From a checkpoint of a small spectrogram flow-matching model: activation gelu.
Rows from block 9, named by matrix and row number. Rows with one number belong to one channel. Each number is 128 + 32 x the weight over its row's rms, rounded and kept within 0 to 255. All counts start at 0. Numbers have three digits each. After the name is the row's rms in percent of the matrix's.
# convs0: first 3x3 conv (model.mid.2.convs.0.weight, 192x192x3x3, standardized in use), inputs 70-83, a 3x3 kernel for each
# convs1: second 3x3 conv (model.mid.2.convs.1.weight, 192x192x3x3, standardized in use, transposed), outputs 70-83, a 3x3 kernel for each
convs0.100 096:134148049123127047056085022078172146067142163162123161086074140119131107104129109103083103086111129137117143128115137126134155095141117168123086142079086133136133131107155127080088123132063109163101118124119069122102131051104119096187122127184038083171126053160147080148161143106144127110099154137102137118166133115115092136113105140123119102128088094128101064178123126168036102
convs1.100 088:179160176155111120174172176157173135109162190105185180126152173122198129180193116159090137180091146161098135118150180077120121092126105111105084127105111136122118173117194140135191125097148115144145137153159194131123118088151118088105138129121172104124142120121088111141115109157091114165140185156111087148096110089129109086123121140118116167118102123078079149115114170142114132
convs0.101 106:078103109137191090132120067126107118116146132076107129157150116160204168156154103214113121187125146160137165173163126158132120128090103204146140140183137142154104111077109146092154116137133192171159124130181143116166159098083087125187160180191140164112108101097111107117168176117196223071198190074074107109143140131134145060129158181205137122144092106091108103118134117108167118
convs1.101 113:175191137112091151137078135140157140117111123132134134096097154110133180133154149084066124072116195094089188120134173106131155154153167227114131211104114161157075120098101112092109119116168120107111099114188211126199111118106114120127111105153146097136144109074187139137117156129153129116154156151138144092146117092156156117061138135146139081100055099149156121117128091173165112
convs0.102 101:118151149169159141118115153138151132134120160111117100122104105117076072146115124109096085156136124108095098095123094125112093113120111143135118140134136125125136100100063135164148133145125124127101123111097100097074032071079128147150101167162123121119160187151105119116141128102153139124177149153155151120149111098151083086096134100156136141191174185148088099159189131092137127
convs1.102 133:117117120153167129094105119116102087105104109123131142106101084134084079155108061137102097116134148086135119110120078109076082152150154155114131128169189099117105086076090138125110145145150147193153091086094074097117100092100119117128116145133101088096113074071113095103112108059121127089136141112124149144107171112137159123158103091143114132117120115125100109172155143117106106
convs0.103 097:160194132140081117123038123120111128164147142144085158181180172146154147097111082112110090200185164219185142124125094128116099147159132083073086124144166102100069187142079203160168146199180133120117120084112132120124062041028139127131214213173084171162074152093141152090093127130114161163124178104099128153095119119084082096153132117115089150142125149167143127137115126169105143
convs1.103 143:165159122147124102156091100070105139111144138102131103130125102156145144123064094086091103144126130082140156135112084095126115123190129177185126138157149068116138112142119140114118170099074207106134161141139141191096100110080114123107139143127143137169136134157098044165168120105148122122171149130160129115160121110072080117191106127144075082141168087137133095082110106090098116
convs0.104 101:112130049123103123119165092134063126107069117042037113152095066145074067132088117125071034126095092151143119143125156104109119089137135137113112127140124134129124109171133104145133091160098151154106138100071117127133121102098143124148133110124166110120108050094138121163150171171158158117150051055091132134123151049116177031086141145104168172133124128094106047147130085119130135
convs1.104 095:102057099149107165254187186146119186098143177094156185157126113151121056166082066115194187152176168144169180141175165167178168110130115112117129080029077099057113115131194092126174116148179137152156148117113149128142098145114105147126150174132097155146092148101112169110144125119089112128079097127150185150136149138193163150141085130087079167096149196124102099125100090125099112
convs0.105 103:127126092121130098147145087096107098071133144065145097101198159112097122130161084099121046178156175181158143110078099117120135140108087118120106107131142082069143092155079111152113096134157108139088195118080108153148170151149108107092146111134142118126051099087096123130148153078159130067111079088155140058153075120134125119146127084146164154156148094126110098096105137084137120
convs1.105 100:170137115189164154142155181165096143091086112127106147084114114133122136081086095146133163135126127115083137113111078150159110128109151155164124147112161174112177135109152144133166102143143153176157124130102168139144169137138125110135122113128177189188129119084147139121177164126129107102106086119136099115100090108148182161176104087120118142136148125145155144104135142092143122
convs0.106 097:064064119118115145067125059161196171155166138155083165097184166120145131120122145138136160149119132135148096085130139116160100157169138062104125146155113115128124171117100146111109141168080137098182110129184162178109091160101136135121165247192143170132165108153138179121094128095130112071138182067142132150100131180181126097100033152107132163192172063103121051118166122100147161
convs1.106 081:152106176123146200112137159088103149130169170117104122081151222092168170071078163139159165175169153093112095183173127175141155115126167104120097058136095078150157172141170145161183176189139109119124108163132097142114111112129127111109163167110144129139110151116173154053133124122167148170161116137124130131201143129168085100164147119108097089121157155132132139162158180137087110
convs0.107 104:133107118075100172086121145140122120146162138111093095119115085116152108097093114106113083100111106130121096176146117171150113118155141129103154137110109164127141117097036081091093061129199124166070089137122172146076111115146118117091154132086143107123149111107097152122060130171033140203072180153145107159154176186110203152133162172098138150092112126134140109107160126107087108
convs1.107 128:125174082158174095156139071110139071119150121145148110127166102137129083127139099136092153151108118162126145076090059108101145104117147141158138084142198143151141148131128177145114151120085135155182191147106201111072148170160174147150138106152135126161123140173118148157174135155146117113104116109115093129105122115130143118112160137135147120113173208092115169111160162179151113
convs0.108 100:112109142133092134052091132198201127088070108115138093038073159078107143095110151076183098111145103100143116105141110138139135110125142111159100137148114146128085088151097105154092142172081112148089098169089126099160109111100148150126119157108057114216096148163097092146150098182143042177103060222138122027179079093117068050173171154126112089165113118107076126147095054124117126
convs1.108 096:179135142127150103168193090173096111165137145129111090101144123103153082096132053113115203151130138118147137172148162168145088150098148144172149119146144099130143139127132157126167159117150104216129107178133105095116157100174152130170133165181149109195143090132098106156072129125122148132121144103156119112174123083183102141156183167127074114143079071114102136165096106142135114
convs0.109 097:160091097108070118145086124118165143000070070056141048096150191080169175102069169120160155113101138107093125136133100137141148151156155144106094139103140148098141137087075128162126132166152090131160099151167125108081083045083084079093132144107107112136163193110201086130086179176155237189126117095056117133039106217042174114096135112090144137129138192114119142071108115094184177
convs1.109 097:148145126133130125111084092083121172092148162092135097123122129103144139047107118134117109138133125091111103096121122079101113127109140130117144143096170112133182150145150093118115135131063152142128155130122161191072150142110157159094135165121141139140108139133137115177131107137125125147114148189159152200113145148101141076183158153107107111129127112078142154071135131082157157
convs0.110 101:077070165077120241122132156069105128106090121185123122091049133156051150133098158101090145106133164126171130140131086121130110132137122119105124122088092152139144101118085114119134130105162146140149126132159140178110068124119147099119205124109201111139156133128175184128117052099090110073144112052212135112147108105125146122140116105169139102124096115116110104194101044188134050
convs1.110 068:080097157066114137145182130162147134160142122126154104134066094132106056121103066158134093163113127116069146113083096106080130118096127137115135118144131126121120164173097120155123120153160125124146121106118109107135182105155139111086174180094144164145181117144171128157136161144123115134118129154079084027130092040148152094132063071150121089119167072172169103154158095119095070
convs0.111 099:149129129203122114164096117077218255156139114195166088103086092070109179107129136110131162134081102183135091107106126120148112121128121085109115127165121127142121123061128132122121176162062098108135164140168169160145092082152064114160137198205106094128123105166118122068120104102144156102097121135135101072103085107123083079109087123139130107161160158171084105195123069162138064
convs1.111 107:129137172127107079140118114139128114116072074090098064119139126122096083141093097128156081089160126065113130119065066169127059114125092098085204084059097134141155130154097145150101131132156166100077104106131116135126117115114089138125090158134154163213193189193160166185122139163114112113155112104156172110180166146132111112025109108112170158106077170083110103150122100121145149
convs0.112 094:137078158165097082158124125124139164089064116140158115076130048116166153107169097153099133136091123176110101144129098168121108130141126124150139153129066126173105195125106120133148126099041113116087100129103101086078118130134153120079090157104135092131095095132122157129142136152180122135184108145153130060093073111098120138156120123188123152143138152207141166162132085138141100
convs1.112 085:133123149129107118152148026160134157131129151109111195161140114150138105142186130160155110128173132121166132113087140143089194146125149159141179180175139162168146058145104091142119086130112134078090154135113172222162132127146146151145131162187047098096094106119104104150121092153106110157118134198130079155141093233176108211152123170123149196170148131190130099115131120120155095
convs0.113 094:093122122076146115126116100167182161144131171220161227160141177111133168086082098115140155080124147124136169135134137116134158124152124114166175169164136144096106164130116177134151146084095137178126118111135105118176180095087164134100192169168152117105122124129137108077137133082162117063145093051169138161164144200154097197109149107117155134126131119161185100172173128133153125
convs1.113 048:127128191108150163147152144159174139096095112107121152051110120016106153045117126162095138160127201121082172120098135125153182104124146159130118146174122153165172174160151163120115142082128194135114133124136120194161155150122178146167175161167155197204091127152121114158144079117158114122141130167102108031097056070088046063101137119127097092131086089138099107148121084105114079
convs0.114 104:110172171107126095114093129205078134100064128193145131142159167138078145113094146137153148092136136115149178146159128113124145129179120101131120090108110137210102107130078088123119030181195100126133157104098123132103102112128116121055148148098092092124066131142133108131174108070135059121108104093139172105137082161114033208163210123171214139161153145103128134156082092138090114
convs1.114 088:124130088118108043111118135169121102152132156169103125101079103106133178147129121162148157109113162095173156129155156119168134173145125103087095176121108157178126148172128172116137152138222103082152048092180094104152145117122143142161151172155166192137137099092111094138152147157123162137185188137135080078120110168143100100180141134189091117172097083158141112210156092117140143
convs0.115 090:156172156123106166117076093144131198150155177124127187108108130177137126135070116165184092151138108203136134138126128134133102177152124071113137064110106092147108194189127232153096201180194146148140112116098116177104088139163146194175225200097175149166111137185068181162138116076124144151142167105176135222173194212132126167122125101169110123152121075169199105139136125152104079
convs1.115 039:133095094149123092102117142149156123091061116155147150037061084089128173112135179105116093138140156101179151097098095103166174072163121173089090176138089186144099130123100145128140150138177134098118197188169141130128134089124138132176132162191124138124114133180132124172108092105086137143134120112098065109047071109091105117125113091219099086211106135145154130140158062129163074
convs0.116 105:168158105139128129095110201142110079156148044015166043143118087106146153137186128166149162108147105137218090127157137140132127127094120131180153236180111144112106065135174104210141123182123124112138101093115172126107102153102102179110129167132174133100104128115114143117112123113140093102141028144073165111088127080076122075161168142163116090059118091119092126162158114066118162
convs1.116 103:135169148125122135223063089138138140128140198108141174150092145153072106179076132106147138080114157047120084113151148156103162113082135156102159157098138149177167099148141107191120109138129137144107150154058128123093111113110103088091128116137082138065165117103136129135142118140136129094171160128105067167074120080121134149109110098155144121108114141061125147128142120113167131
convs0.117 095:152162052129130069245161097096134158196084135147062159127086098110137081086118089122103154096090125099083120095093129091135145109149130207177166139192164078138090164173140146156071127165101174147136169149120117169124105156037059128085068118114137182130160183103126155118253104112200111143168098161116084117214107144158236166165142110142126142123072114179156140163118150154092127
convs1.117 081:134093124135107138146100189127112135154126147183106126137097102164118171201141130155172113100146099101120081095155140156145089109132105148129149104115121072145128153136155162087128149109133122087097107114095062142093153183187122107166143145153183162161133128110150098165150132158125122147120138128130101091111079098065088138130088209125074104167167095119125100170145122160140100
convs0.118 095:117120092115102068124093084230164161141116176140144182190166177121095136104112156163144131110121148126115123101121114121140145124142144108088097131107113151094139162172166063114127117143151164148125172133126171138083190134149196131150187118125107120133129136114096110087128100087089127097060182145227117103195111142128045103080096088131130119081103089096137136099154160095095113
convs1.118 043:207156144149113145079091117150131104140117048134141058145138154151156188083116160140137121159153131155175159110129110173184139197199151110095099136124101130147100132140132142121130143141156169113097151109091109083074063090096047073090087114128113111133135152141109149130129135163130130154126095139171206137161179111092106081146147078084139109106154143141168175090138155089127121
convs0.119 111:039063073175162109135138106183188069155097080130110138123120223117165125099157147151144109166103072090105128151143071133133096124098090154084095170123163116162152135116134147097114100115123088102103167169104118135109155135095133113108131141152106106144105145200061123192137142098185120114174061119106164133168168110186179122105102069207183137119135180120092092136097170181155146
convs1.119 047:179162151151144128189222134169127144159106101154154103095088099121143075063090085149098121125106123153163145068133164167166159159136143148087101156136149140128099163129110114126123120165138121146149128133166166184130101096178129088136169150117137099133093105142075137112117120132146150150095113111051075118100108079177163099129147132170130107166135138140072055117139159125184182
convs0.120 093:099113111104189142095190135213193073142056069061100136141139138156124108104102111170173120141144138150118146095122146127148176196161159125118096123100180132122152110131111108130085157170082158151170119098142062109159103115173156126145215128181129129107183138108062081164082165113150103115200118127145161127133111098170136081127133116092146190135201171144110115084128148147147189
convs1.120 073:108078090096094134070106148093110124086166169137153130138122136131126151089118160141152188186150105173136105119145111104173130125107081137102085091106128137131150174163164156140144184161113111094111178155191137143173116158135120150150146133147157141115155149143165117177113143095130155119103131163122191146141149141204146102144097138128059121154174124105098131128142135165187135
convs0.121 101:125144183077143128071143086159050104123165103120167136128098084107066072098105124090115134075136156144157157113156096151177109140122092122076101146130134086161155112135098120142157042116156104167108128115135101095184119147097149202130135171117124158227168120197170076079093124124124198167156132121170168163125124164087104145083128136149153114127169146124144134094187117153095131
convs1.121 039:106054147124105134102103142132102142165090129135089167123115135142163150160122178112131149130140130159168176188185145106140136090081159065123100073091088122194140166161153175141146107132145118173153097120131124135152112124142135141143156146109102100104093124130095136134121109106107116135145169187110159124132146149093118157130133138105092127156114111118124118152129097130111110
convs0.122 108:172161105148112137107125102094111147109089076101139147140149116054096146115121107102129096117129057078116117116099118159119119108116201132146078206166138119106091094062116070128094109163117189135164127127139092099131160162136137116148149149116157107134150093140153087100085070144112060144195178105091172204106106140087149181127089119156100107139164161142149080061119138142153121
convs1.122 053:125142125149144147175142112119129130143165116116093115105130080155114152205104142094077125164108125176101094127153102121151143075116156147135148152125140151082097116065074176156112148158145163131144067098140159166142139149130187114111152114145219172157116060104106099124144120108124087127136133140106111031154148066126146135136127097103081113081105124125145192120121143142116110
convs0.123 104:190170124230140162214111160104129111147172120051128125088063163097107177136087182150098106165088063170109092133091120157127125167147142127135108097131152114103119093121067099113128180113146178122127149102116154112095136115102135120109153146138129151148113104116109114124077134068051076082117102116123110074162165085138252069117089108147108142079127159113095105103099155104059168
convs1.123 118:103108116105130144086124126103171128143169184180136194116079143110090097135127110132120118148115143154079112130117096145120126188176144144150130173100145193088103199121108169128118179186130120090109119124122110113131152122118126113090147155100196191111150145166096116171129148145176126116181105092167121097189110083111144116075147210120109131200125128111117178172149180176120153
convs0.124 105:093166172138121165182063110112098148091121123111144157085085136127105072150168104141121123160150149124085180193163136159159111146129122166140114184152135177132113150148140122062099184067125133159140135118134132143160157100058113124095082109091114125098127093148153183136152163137105108163094094104110090133106073123092120133122139122113134139123108141125105065164135087148139096
convs1.124 123:132092098135108138104105169168178106131164112101159097131073153193151138137118111136081134144062103169128161136131137135101076131153118159140180132098155069099132158157090128136132065077153149103106079094135152176147120126111149167128091199133094172145105086138102063169130139165089094141113085129119110049104098044083171138129072109144096088078108162168117118145074074091124086